{
  "encoder_arch": "mlp_mixer",
  "model": "image captioner",
  "dataset": "simulated grey scan slices of phantoms with and without marks",
  "train_examples": 245000,
  "image_size": 40,
  "crop_scale_min": 0.8,
  "horizontal_flip": false,
  "translate": 0.06,
  "cutout": 0.4,
  "tokenizer": "word",
  "vocab_size": 25,
  "encoder_norm": "layernorm",
  "encoder_norm_position": "pre",
  "encoder_activation": "relu",
  "encoder_mlp_ratio": 4,
  "encoder_parallel_block": false,
  "encoder_inner_norm": false,
  "encoder_patch_size": [4, 4],
  "encoder_conv_stem": false,
  "encoder_layers": 6,
  "encoder_width": 192,
  "fusion": "prefix",
  "label_smoothing": 0.1,
  "decoder_width": 192,
  "decoder_layers": 7,
  "decoder_norm": "layernorm",
  "decoder_norm_position": "pre",
  "decoder_activation": "relu",
  "decoder_mlp_ratio": 4,
  "decoder_head_dim": 32,
  "decoder_fused_qkv": false,
  "decoder_bias": "all",
  "decoder_qk_norm": false,
  "decoder_parallel_block": false,
  "decoder_inner_norm": false,
  "decoder_kv_group_size": 2,
  "decoder_positions": "learned",
  "decoder_prefix_bidirectional": false,
  "decoder_connector": "linear",
  "decoder_tie_embeddings": false,
  "init": "kaiming_normal",
  "residual_init": "none",
  "optimizer": "muon",
  "muon_scale": "spectral",
  "learning_rate": 0.01,
  "momentum": 0.85,
  "nesterov": true,
  "orthogonalizer": "polar_express",
  "adamw_lr_other_params": 0.0029,
  "max_grad_norm": 1.0,
  "gradient_noise": 0.3,
  "max_steps": 40000,
  "batch_size": 64,
  "epochs": 10.4,
  "lr_schedule": "cosine",
  "final_lr_fraction": 0.05,
  "warmup_steps": 800,
  "weight_decay": 0.02,
  "adamw_weight_decay_other_params": 0
}
Rows from block 3 of the image encoder of a small image captioner, named by matrix and row number. Rows with one number belong to one neuron. Each number is 128 + 24 x the weight over its row's rms, rounded and kept within 0 to 255. All counts start at 0. Numbers have three digits each. After the name is the row's rms in percent of the matrix's.
After each neuron's rows are labels from the 100 images, of 14976, where the neuron reaches its highest value: "strongest on" is what is common among them; "lies over" is the class under the peak. Only what is clearly more common there than usual is listed. The data: simulated grey scan slices of phantoms with and without marks. In brackets: how many of the 100, against the usual share in percent.
# fc1: MLP up (encoder.blocks.3.mlp.fc1.weight, 768x192), inputs 0-63
# fc2: MLP down (encoder.blocks.3.mlp.fc2.weight, 192x768, transposed), outputs 0-63

fc1.192 093:117139097153145109166149146121136123110120121122098146123092114170132096151165125110137130166175114130156108129137140122105135182126139171107137141119089092112125130076118107137142145078103113
fc2.192 085:185162107153125103129133107140156117106148160112118171147127133149106128084123147150165148128119128118109108088161147130133113135112142164119139122148114118154094141168123153137122147145079139
strongest on: side: left half (69 vs 41.9)
lies over: soft tissue (71 vs 17.2)

fc1.389 101:176170161078100153126138159160111121158124101119126093116153108119126098119128082124153068161105133090155111179111158121145104109099107097130128085122124140100146126133127171136156112094114144
fc2.389 093:095140142165135093155159105119149127134152144131113101114111124099120151159140218136110148108150081141081139157162082154143107134150123146158111155122146117169143138167155114121164110133118086
strongest on: bright spot (75 vs 16.4); limb (63 vs 24.4)
lies over: mark (66 vs 0.3)

fc1.746 103:179129088115102160125170140120106136120162146128110142194116141103111144124147141147073118124139109139156159125144090142125145136124118124124131123151153134125109138148097138127133109158118083
fc2.746 098:126134125118123122131145159163135137128129119142135125135121158149163158118124096141098125125116085113122161131122122130121094124148129120124065098137157114106165109156097110128168150120117131
strongest on: low contrast (97 vs 25.2); belly (71 vs 25.4)
lies over: air (97 vs 56.5)

fc1.266 093:143108106123146104150147097178133122135118167142141125148151137122164137116113121121123156125131130160135094151141146108105158142041126113113175127125143156113132175150137103128130089112102164
fc2.266 104:148123117091147154097152086176141170126146117120148133159171136102132128090140140171109113127144155131121162126087084144108133120170114131128129117115127159122131117114095088128129161120131107
strongest on: side: left half (67 vs 41.9); limb (61 vs 24.4); finding: ring (38 vs 17)
lies over: organ (54 vs 16.7); mark (30 vs 0.3)

fc1.61 105:120102130151112119137170109142141109105130121133145112116139145130114175130154128108152131195125104121104112114144162156116123098131149139109140138165108119097126181104155084124154142114110146
fc2.61 097:153165145160111139135117123103134113142138102135101126136186132089157183142148137152152118135166138141137151092131140117141132110130054088134145151132106135132131118153116126105093142143136107
strongest on: side: left half (70 vs 41.9); several spots (60 vs 17.4); low contrast (52 vs 25.2)
lies over: organ (56 vs 16.7)

fc1.451 108:100111146099132135120133145132117090137116138160105147169106191147125120143115169087115128140169096159129168091113151133146085089133166101116122214148118120122101118097111147121129135126125107
fc2.451 110:157152118103108127156117127096151148157119095128144150116063119112139137108114207125140143125118149103126068162161142104116085122191110113152108116133124158116126094159129114148123148165137124
strongest on: bright spot (90 vs 16.4)
lies over: mark (41 vs 0.3); organ (37 vs 16.7)

fc1.159 098:179155148128169119140118106133110120108107135143109105145160110143135134107088166122118095123142164197125135142077139141140157101134158126128126119104156118142117110133134224126113093148183109
fc2.159 096:151122147100090119112145133111137131104094165136143178130178107089122106158114130154126128145129140120157147132144132112148155179096142119134129125135149127105132174184156132109090162127109109
strongest on: side: right half (79 vs 41.6); several spots (64 vs 17.4); part: chest (53 vs 24.9)
lies over: organ (79 vs 16.7)

fc1.436 102:107110134110127130124108141104135126139165126134145133097096153089148121128138107157128106101173164153129072138096109142108126112075083161131075078142099138131108115135090108117126079153104153
fc2.436 094:125127138118116112106149139126096128168177161129115144112191136118127114078086100148136083151177150152179131160122154091172117133106168106150154131161134142143153160141119139112121136131151108
strongest on: belly (85 vs 25.4); low contrast (74 vs 25.2); noisy (61 vs 29.6)
lies over: soft tissue (41 vs 17.2)

fc1.256 089:133151096150133085134157120103154155161164138115125151134135115173118157131193092119174164122154163131129155066175156139152132112143124118140088164168121116129118090130135156179100093160121130
fc2.256 093:116119151091136105113163098093111135113138116124111163169115143165180130128127118154110121173092135132151123108167130159127139156184136150123138097129150083098144182106134097132143166095114077
strongest on: several spots (74 vs 17.4); noisy (69 vs 29.6)
lies over: organ (91 vs 16.7)

fc1.29 086:127155091121128177128164091104128127155131120127121105121147154148128088180117124101127095122110117118086134148104163126150155127121106102114126144109150117128099141158117105121106076119096118
fc2.29 093:141161110121101151125141144137115104143153171128073156134123128136172112162129130151131118061121126099138080150094069143110118123122144118143143127143185144117145127150117142122136155125084145
strongest on: head (86 vs 25.4); several spots (58 vs 17.4)
lies over: organ (75 vs 16.7)

fc1.392 097:091119143147114134091126103166131128114112119115097131114124115070147169115127116143147116129137091137110116121107111101169129143135147138139143124125118113163139129130152149129133136126170134
fc2.392 104:121169067103137108124128123166139121141125115094071141117123116107132121104100092127118147133092099152137129109120156139107163152197119132072120152140116100120120146147155125133113106100127144
strongest on: side: right half (70 vs 41.6); low contrast (61 vs 25.2); several spots (48 vs 17.4)
lies over: organ (79 vs 16.7)

fc1.365 110:173161167130169128116160066169123125087155154124139118126122126143105095124145079110104148122124112092128142083132107158135145128142104057109126174107138137120114140105119113124074146141136130
fc2.365 106:157127112115160105117143172200117123132128124118164136140121115124096146113132133157137107123136150142098087119143132105129099139116169148121114088157133116173121098104137116100097112129153122
strongest on: noisy (63 vs 29.6); belly (61 vs 25.4)
lies over: organ (72 vs 16.7)

fc1.686 112:118076086129166136116121132131138148118167173169130125110109151140122130121092130121098122123106128153108168140115158138160099138106128077151108157105076138154149217140149170145098143140146106
fc2.686 122:121169133114132118116116143122132115133132132069128123173114117087138145109118131082139123101179160156136150106158095148202135118111147120167125144154109170147118148126143167140123089115146081
strongest on: crack in bone (73 vs 16.1); limb (50 vs 24.4)
lies over: organ (41 vs 16.7); soft tissue (37 vs 17.2)

fc1.665 094:168130155137148138142130146127186117115124069126158125123118139124133159194143111130149135122083115125091130178143150066137126113148149135120093122102163096153108118152096116113145093122144126
fc2.665 094:143119141160100122101119115136099135119104137170185140120152144114122086095152120114099147098138138114135123105133097112163088125117081140139127104150175099146137122102104145096155124160122159
strongest on: belly (86 vs 25.4)
lies over: soft tissue (76 vs 17.2)

fc1.40 085:152113118117166132124123167166107128157094105137136104134133163143124106146092143105150144141138134135198131127143123105134106117126134167123062124099109128113126109115141107137084100099145074
fc2.40 089:146188140123142073133150132167162118168128152088097178143129103114159104114093143116101109103104123129092111136128130122101096128157100109087143144150147153136162105133142111115134146114139149
strongest on: noisy (73 vs 29.6); head (51 vs 25.4)
lies over: organ (46 vs 16.7); bone (25 vs 3.2)

fc1.132 111:120146179122145131144096131149088126146115139130151103114107119125133127169156129135141123213128133104099141143144117123121132087133125110175088170117100119137120175105080103140115098113139170
fc2.132 098:108146156144172140110096127129101109141132169103136118145121117131114141128117142091118116118138106079159136073122114137185097123127147132122106085124120120086118106126093101110125146171119139
strongest on: head (63 vs 25.4); noisy (61 vs 29.6); finding: bright spot (42 vs 16.4)
lies over: organ (73 vs 16.7)

fc1.3 100:132111099169135097110139113167089147116142156142140152160078150129131076142108096134079161130121110103138120132150095106132127129112120180125103138105133116152100112104126119131114105131148119
fc2.3 101:091153131188150144143168169135146116087104103142136120103122154152157106151133116130125140140147148146129086171133120155090123128174150145138148157108207130133151113109174138135145103158081184
strongest on: streaks (65 vs 24.9); belly (64 vs 25.4)
lies over: organ (99 vs 16.7)

fc1.112 108:144136100124144153133143130149113080152080138126130149106121104141134129121096102121124129108156156141141125117108185159115104148130109114171135146110109112077121138164138122117155145099121130
fc2.112 100:165141109121141146150126142108136140094121167104168151183087161112151122134128175118122166152113169135147097101117105123123092115117147138131125122130107145124133079143140125146120135123139105
strongest on: bright spot (86 vs 16.4); limb (56 vs 24.4)
lies over: organ (50 vs 16.7); mark (29 vs 0.3)

fc1.538 102:131162149128162166112110114133122125157118130107102154139119118102149131117128106103166065117179105095127135169094120116166112111134125125127113107132123146102119122147069093143121113133166083
fc2.538 100:109115081140141126175115102134137131123107132166129118148097098128080149166107218119148127115130125143144168163168100150119096131127120104131139134167153133159111118111165158130116164104138098
strongest on: bright spot (73 vs 16.4)
lies over: organ (63 vs 16.7); mark (29 vs 0.3)

fc1.324 107:141117123113119139149104133093153183102138145151107136200165143129118144122065106133099154110064152114137120145109147166158115116109117187137147126070155128154142186119138097116107104130121136
fc2.324 099:127165080131124154162124114125115127137120152083162136161151112142131137144123126129150144129155142136097151108145093145114093123165147139162152134167149104113168172095103159135145110153162109
strongest on: crack in bone (91 vs 16.1); limb (76 vs 24.4)
lies over: bone (41 vs 3.2)

fc1.88 098:126137153144127129148139107197098153137092139098137130163121093128136120100155121101111110131124128128119103120145154111119094147128133165081144134103125153149110132156148139105130134140138133
fc2.88 096:111170111138152161131133173160148097142129132129090126112181088097117116159167130093137114081137152126108108101109138063178118100137126124112093092116144130137117131134136120138175119136164181
strongest on: noisy (60 vs 29.6); several spots (42 vs 17.4)
lies over: soft tissue (48 vs 17.2); organ (46 vs 16.7)

fc1.286 092:108110179137126110109106153149113093200124149149171153149151144107145132117118136096157106082140132093115137154119121139120123114119143131090151131124093143145140090135175172150089138148102140
fc2.286 087:156139118136157131159116067171149188115159148132114120143116126092123127152128171162099148106133144139132144129104103103093139162135104135130121164095083148138143140171131127101124086146130130
strongest on: several spots (80 vs 17.4)
lies over: lung or cavity (27 vs 6.1)

fc1.10 117:123157106179155143156118133112089150129148140130152142107109113149124116118123105111127126095116136145136141108105156141160111155085130106137091086107134123123094158139125150105150134132137107
fc2.10 129:146186152108104101119115127121169145138127148143110130142147145155098107107143143130173121161124164144097154111126103120201124138133120167106120158143135137114116118160166140143127120080110100
strongest on: crack in bone (100 vs 16.1)
lies over: soft tissue (44 vs 17.2); bone (25 vs 3.2)

fc1.494 089:112176098119147133135116092168133151148158147168133146139149178135161093099105139088132151112157148117104125150128093158157148134156153119147174147104117100117161115144127106128197128117085113
fc2.494 097:089109088111167083107108128103124114118117107083162051124120122077131116172155181115102132148097114129119157173123090151155102183115081104120124190136151145157152115183149147112121120108111162
strongest on: bright spot (55 vs 16.4); several spots (44 vs 17.4)
lies over: mark (77 vs 0.3)

fc1.57 109:137125134105118131115090123142128142166168121116156165089136151141165151133156136090123087105165124122084132120145150112114159130158174095161096147135069130107117103069117163104131121158154127
fc2.57 113:096142123176110136131094083139120123109130125137100156125100144088126131145111235116134097155149085098130103112094120096094164130185140096152148119118135157140130153121143117122116128144084093
strongest on: side: right half (70 vs 41.6); several spots (59 vs 17.4); finding: bright spot (39 vs 16.4)
lies over: lung or cavity (47 vs 6.1)

fc1.20 096:115131131125075131116085132129118117128127130131122104125102132174121100149108108137100144120148143133146113164123097102116111168093112082152127121097102126178157084115134197122121120166137111
fc2.20 106:119137116108151119145116152125145149153098088142133087162092125123182119104101122136172148089156176128158089150153136090109148086116131128114134127131127171163101152107147099086142125147131123
strongest on: dark spot (100 vs 16.6)
lies over: mark (85 vs 0.3)

fc1.676 085:111126148130083111105131107138113124126109121130128142120115106127120133157137130138095124154128056145145145112115131160108168112130138143144147146138201158127127126108114142137168128130147122
fc2.676 098:137058120146138137106150127140110155112155084155122139134128084103122129127100118129151147133096111086126150104142122153131121104115127146117129052105111135119152108131081139151126118121154116
strongest on: head (82 vs 25.4)
lies over: bone (42 vs 3.2)

fc1.516 103:160100157109123158151101116103117098098133142144134117131107122088129133135115093104149163114126152117106162157142136179145163141113114147119118147112112172157152133137076128104122134137088136
fc2.516 102:105111104100121118164102116147139159154076152125085135119127140154129163156120130097131126107132098127090110111124157147107135146078117139130145148137084140135138121114154145114143114110119168
strongest on: chest (100 vs 24.9)
lies over: soft tissue (78 vs 17.2)

fc1.717 107:098172103132120155132113136118147120150118116109158137154104111070096128114130130101099173139083162115179150108144109091091136145141139137078121164109120107121126152141104115159097144153098145
fc2.717 106:127113157124100141112126081130122103146161173131116130106087103147137149145117129119128127110127123123130108152128121112133143138144103105125126109111104092113150116091142132088103121096170208
strongest on: noisy (86 vs 29.6); head (70 vs 25.4)
lies over: organ (87 vs 16.7)

fc1.114 092:145146119109114146119093171175111123138103097110154142125169101152126143140093100124105103175114125151120146169135156099131086141088156144126095130146160100133137109123135116124098129155130094
fc2.114 093:125140098120095146137132124131104110146133135105124136136143135104152144152160153163139176121150101112112179110135134133129146139163105129127101145131134107135143159115121104123147116150162139
strongest on: low contrast (78 vs 25.2); part: limb (69 vs 24.4); several spots (68 vs 17.4)
lies over: organ (88 vs 16.7)

fc1.117 101:152151113113064172126115176119115171189140103087153144137112153119149108162159159112140138144154154090133093152090114153119126148108131131153095150126130133133132127076133184130145136123107180
fc2.117 103:115151091120135132109123132127148134125093149107117154167101087113137119166132204132113088139114106149160121151144136179110083122159091118111142119136079130130156123104123112128136158085089116
strongest on: side: right half (82 vs 41.6); several spots (56 vs 17.4); finding: bright spot (43 vs 16.4)
lies over: mark (39 vs 0.3); lung or cavity (29 vs 6.1)

fc1.37 093:099121140125164131081142154142115115148130116144124096177120112172124128106123136084162101102130110185129092138112134141130124150132117130094165144133140150163129117071128126104132191120139102
fc2.37 099:159116090142107109128142124115094159100140132128090103132092149118134125093107126101144131154091122095107139129130122111141120106100115124144124131101128147151150145152128147114105110125160140
strongest on: dark spot (85 vs 16.6); side: left half (67 vs 41.9)
lies over: organ (79 vs 16.7)

fc1.408 104:137119132178152112147129133112132157161122150151132162138108129141140152105154149164088121103115139167113118159154106166174157130111107111118135103102177145136096122153134113155159167150129083
fc2.408 091:133111111145146122133153144138129134104160083122103174134112142094132130165103141155147145164193091142148144104156150125125103134112150088056075130130155092117160134106130088141148133102117118
strongest on: side: left half (68 vs 41.9); crack in bone (65 vs 16.1)
lies over: bone (47 vs 3.2)

fc1.243 105:107130148147135086141144152174132148102123103138111133113168128140142134117114102120127130096147139118156131138162118143084154069092120112112121120129121132148157085157107164154077102072107129
fc2.243 094:137132150168155138126123100126136121146120141115133131149209124134118164130128082163118127174153118122158115104126145146148157128126111119132130089107056143120123124103133086122207152085089104
strongest on: ring (75 vs 17); side: left half (71 vs 41.9)
lies over: mark (66 vs 0.3)

fc1.298 092:124137137108129139104141079139143102146091107111186137106195112156112140112125129088135074164172123098115104096132130117160107083111098169132111157103126157075111122102144111090119119137177080
fc2.298 090:164145136116115163185097129137127148119174136103102159179200147089113114125140173112151139135102161134133115180140113113100094098111102095161110143154153157145172107112165094167153137122095095
strongest on: side: right half (82 vs 41.6); bright spot (52 vs 16.4)
lies over: lung or cavity (34 vs 6.1)

fc1.179 097:101129156125106163157135173188137115135136135101129119124172099099123166144137163122119171132134134094125112120150112150104192119137099126138160111087141168086124156108150121141109154105114135
fc2.179 091:168155083121099142121114126163158151127108138151089177148164138098151107103135164117113138101159144103116121106132115163119164128132117142095125098134097133063126151125140142154110102096104139
strongest on: side: right half (72 vs 41.6); several spots (70 vs 17.4)
lies over: organ (66 vs 16.7)

fc1.45 103:139098136058103125119150118142110124117157121081138131153099130158124112106112143142127134111132134138116169120130120097099135127105101075126133131153109143136126146107144114059096139137155118
fc2.45 099:148107110058119131120143126095121079136127128151174107139144128115132125101130128138131105106113123131124133102155107104085154170119149083132116121108112141114148103121092165103102125120128122
strongest on: limb (59 vs 24.4)
lies over: organ (55 vs 16.7)

fc1.404 097:124113120122122155115113105144125089123160150150180168155120150105068137122121135157106150087164155123149066124098108116159134116124158150145126150113106122157162128116154146115110152143166166
fc2.404 097:112136146098160164128149109092145118147094124158118157095127102150115150111154106177135144081128138162103147144110111150134114115118155115140137119145122103117143133106103099113143131130147100
strongest on: limb (92 vs 24.4); crack in bone (42 vs 16.1)
lies over: bone (47 vs 3.2); organ (38 vs 16.7)

fc1.471 100:112121155122126162132108124151161166123121124105108160123188144126127122154162124088137122145172159151128138069098095155148109103135139128152120174099149120119137132148119170122117121121151160
fc2.471 092:124150123136163159173134126159174125147121127173160140129081128143087116162138161126121151106134157103112124119136183122089118133129118145134125128099157164094130073135094184104100145117130099
strongest on: bright spot (78 vs 16.4)
lies over: mark (50 vs 0.3)

fc1.410 100:116142106087118125110120123107116124109121138108147074123108130122119140141079172127133115133091100151158110093154131105147167109152121099133126119091133120115150115123133180126159151143168166
fc2.410 097:101122144134174123118128117095114168124116155199118100080157115130128123105173120116154153132168156115079160155088098131117135148153104158141143147167114138075131121121172104174139136114141111
strongest on: chest (98 vs 24.9); several spots (54 vs 17.4)
lies over: lung or cavity (86 vs 6.1)

fc1.465 111:124145104070080169140101133081131138191169104091136153119137123127147129130127118143149125108126154120154087107104136140132163124103127136142135091122096122132098173109131118129179100109163159
fc2.465 113:142122128151160124126110161146116117153140120132141098119152175119164119106095116144135125149143140122140098103124131176077120113120177104159104143160126172122118107073110106112142138133110113
strongest on: ring (81 vs 17); chest (68 vs 24.9)
lies over: lung or cavity (73 vs 6.1)

fc1.558 102:108139123146142160139087125158097091128110125129122126154132162128089079109144162130141147089146143140103130161115137137125121143162123115151111119131104127083169121161094116132120145133084173
fc2.558 101:174084139165144153147136157147126164155121127132127114129096134090130143099126154144102114080128132096132154142124114120121139128150130115135107161101132094131155100142096131118089164108125155
strongest on: bright spot (84 vs 16.4); head (54 vs 25.4)
lies over: organ (75 vs 16.7)

fc1.115 100:128116133148136127100129101145137106140123136114131154153093137145134126124152130118105136140146091124143132140122112137077078123100080127117089119150143120113125129118116145123169148115156143
fc2.115 106:142096119183119100111136121133148167082143090139104153163150094137163139104141119138134136127090126114106135096114111129125103106150113120102157104142144090166131129117125129122155134162088111
strongest on: chest (95 vs 24.9)
lies over: lung or cavity (69 vs 6.1)

fc1.362 098:138118183159125107123085127104152098108122126152154150132098144138155148115156123146085189108151151097135127155137076097131139148168140100099106124152142151121160147112142125143114091077120176
fc2.362 095:133164136101120148139118117072109135154099101132087121144135111083156133121123119149158177113122152120117110157158162116166140116143122122145106093120131143147154158108122126136132118066110148
strongest on: belly (61 vs 25.4)
lies over: soft tissue (51 vs 17.2)

fc1.262 086:145116104085071114155115110157129152062143124083151116165107132159138089164089119124128096174117155139152110138132120128159145131108158163157139120095121071151189135128147161163111117174151145
fc2.262 093:172082137136135095093140115138147090171162116166114144132132120110151093135191109166119132125139124159114159095133112125101117164145149121128150181145102150132133110113156137108144133127089150
strongest on: head (57 vs 25.4)
lies over: soft tissue (57 vs 17.2); bone (27 vs 3.2)

fc1.767 087:142144108137104130192129146128140142139125175119087067142142129106102102142109092121124113153136150140146157110083109108145138108114113155090131102114101129163097124126109154158112099146140126
fc2.767 090:146130128155134113111147129140137145117164133100116158114199134077144147144123134131115158141146124107075135126186094115139139165150167133120172107119146130092126115103139078104128137146135130
strongest on: side: left half (67 vs 41.9); several spots (56 vs 17.4)
lies over: organ (84 vs 16.7)

fc1.96 129:149100112121146139133135168128115122172142122126112120175140137117122145160123085077115121118170076108169124121154155111117084111154111146118203132168107126089140093122127115175118107136139095
fc2.96 137:161122158126167117134137139151072122108124123121142101135091133101115134099116192109138135155156117097142088147139139125106132137133150130131142143126125119091149124128162122124144122120142145
strongest on: head (73 vs 25.4)
lies over: soft tissue (71 vs 17.2); bone (25 vs 3.2)

fc1.247 091:125121116223178133113129121118116134145111127119132108118121088127124130157119145112128084145183128158153146133149114096138116098123110120150084087147125144116115120124147134110101143124112140
fc2.247 094:098151122145123115133113102145089138146154104169158130132093128153111089101111132107111134109161135127117090163128150083089110098163143082138159129091142129108125123128115120093119134120125097
strongest on: head (72 vs 25.4)
lies over: soft tissue (80 vs 17.2)

fc1.548 087:154092177125126100138143129142128162112162114101119128130127154079189130122109119113169124138129126146104093123153112130125153164146165103142112144102163097156124149114144147108083113136113118
fc2.548 094:096132119117117153159173136140141103132100140146108106149145095172132109174138109130093100109128107160109139138133133176173116128107088070125123138122109104144129149139115115113114130151129108
strongest on: limb (91 vs 24.4)
lies over: bone (60 vs 3.2); organ (38 vs 16.7)

fc1.466 092:090141135119126104114098142114145146119130128108088120153135106136094127127168158112156099117087149137108128121156123116120154120114123135112078114111142147150117136171169137097169148129104122
fc2.466 107:081160128132110156110110140186163117123149137071149122144158140115188105128147106144123139126109133153138146108131110152109146177130151109143128173136118136119175090112113133139129103117148125
strongest on: noisy (67 vs 29.6); part: limb (51 vs 24.4); several spots (48 vs 17.4)
lies over: organ (78 vs 16.7)

fc1.103 090:166109179110100141081133120185134150130129116134089077130148141142106144138125111140140160128166100146095131130136150101109112125111112121112126137083172134171110105149138119141154149126111151
fc2.103 094:148117102123096126129147127156070118109146110139110119123102108136129128122152123156146138135141057136124120160149128134142165138125130100095098135140143112149126122152092142102077128090114155
strongest on: dark spot (40 vs 16.6)
lies over: organ (59 vs 16.7)

fc1.694 100:155084097152124078139124141135118128100098139146086123115100143129090132160071115126094128114133109128124116124163168097111127103128108117127150110171148110130121123102143147148109072135187140
fc2.694 105:141108127125079163136135127100099103101175118098148125121181114149106105109120118108134136153154091144114107146117148113138146155147135132138128127128156090130111138151094095174099100112100125
strongest on: side: left half (69 vs 41.9); several spots (67 vs 17.4)
lies over: organ (95 vs 16.7)

fc1.74 103:117145128128127132108156156161104112151122109130161162167115154119151120129111156120108105123109116125161125112132199128174110124088095113096090141107121137123144118133136158082160131131130139
fc2.74 097:143124142100105124100127139137097124118161111116121125092121126137133149152080126118163113135141115134118152120098082100107208108139131107138124125116120161139128126090153078089166145114099137
strongest on: head (62 vs 25.4); several spots (48 vs 17.4)
lies over: lung or cavity (32 vs 6.1); mark (28 vs 0.3)

fc1.766 093:144153100125114126138117140134093180076149108163125122131098167109148152112142095113122127149103126113130147121091110163130117144088104113139126085097106152093118139129174149107140139163138096
fc2.766 100:131158147159125108118139129099132144107103109108135147161118124122119123083112159098169160131164104123119127159152156151136125130110132129120139145142110147125136172153119135140129114132123091
strongest on: crack in bone (99 vs 16.1); limb (94 vs 24.4)
lies over: bone (48 vs 3.2); organ (41 vs 16.7)

fc1.358 098:126125128118162122143161130142155115096136137160099104138126140121172091135099140153122136158095125148124113134145144129125123102101051133088146154134175121142119135144143169113124158086160088
fc2.358 092:124136144093139109112110146118108141163101128133138132121153124168126149143134123111142151141137127119148113144115126115198122120134107094144123138139121136128106133103160097156115120088113113
strongest on: chest (80 vs 24.9); low contrast (71 vs 25.2); finding: crack in bone (40 vs 16.1)
lies over: soft tissue (69 vs 17.2)

fc1.335 100:165119150148103089106182121081134129126123122134091138111171091112141147124151138133165157128115138090115118134125163149153159158134128134127106126093150153091137171087117143103096169150097112
fc2.335 103:088126115118132114141085133169159163121165113101156158088106146126149131129121151169123152094160139151109087101148118138116122158143108090131110139157129126155113115140118136123143181142136108
strongest on: crack in bone (69 vs 16.1); belly (55 vs 25.4)
lies over: bone (52 vs 3.2)

fc1.73 092:159136121131139134076107130083129178104112109121123103124139108126139124119122141112132135079127120110086183126126154128130128155107139151102143124119171173090107137106154149107209160144098066
fc2.73 094:098114146134136129144120169127125127151139119144126114113107158123153175153137129137083164115167153135097111176103100138146148129150127124117125124123141162123093123086142170145136151113142135
strongest on: crack in bone (65 vs 16.1); belly (54 vs 25.4)
lies over: bone (71 vs 3.2)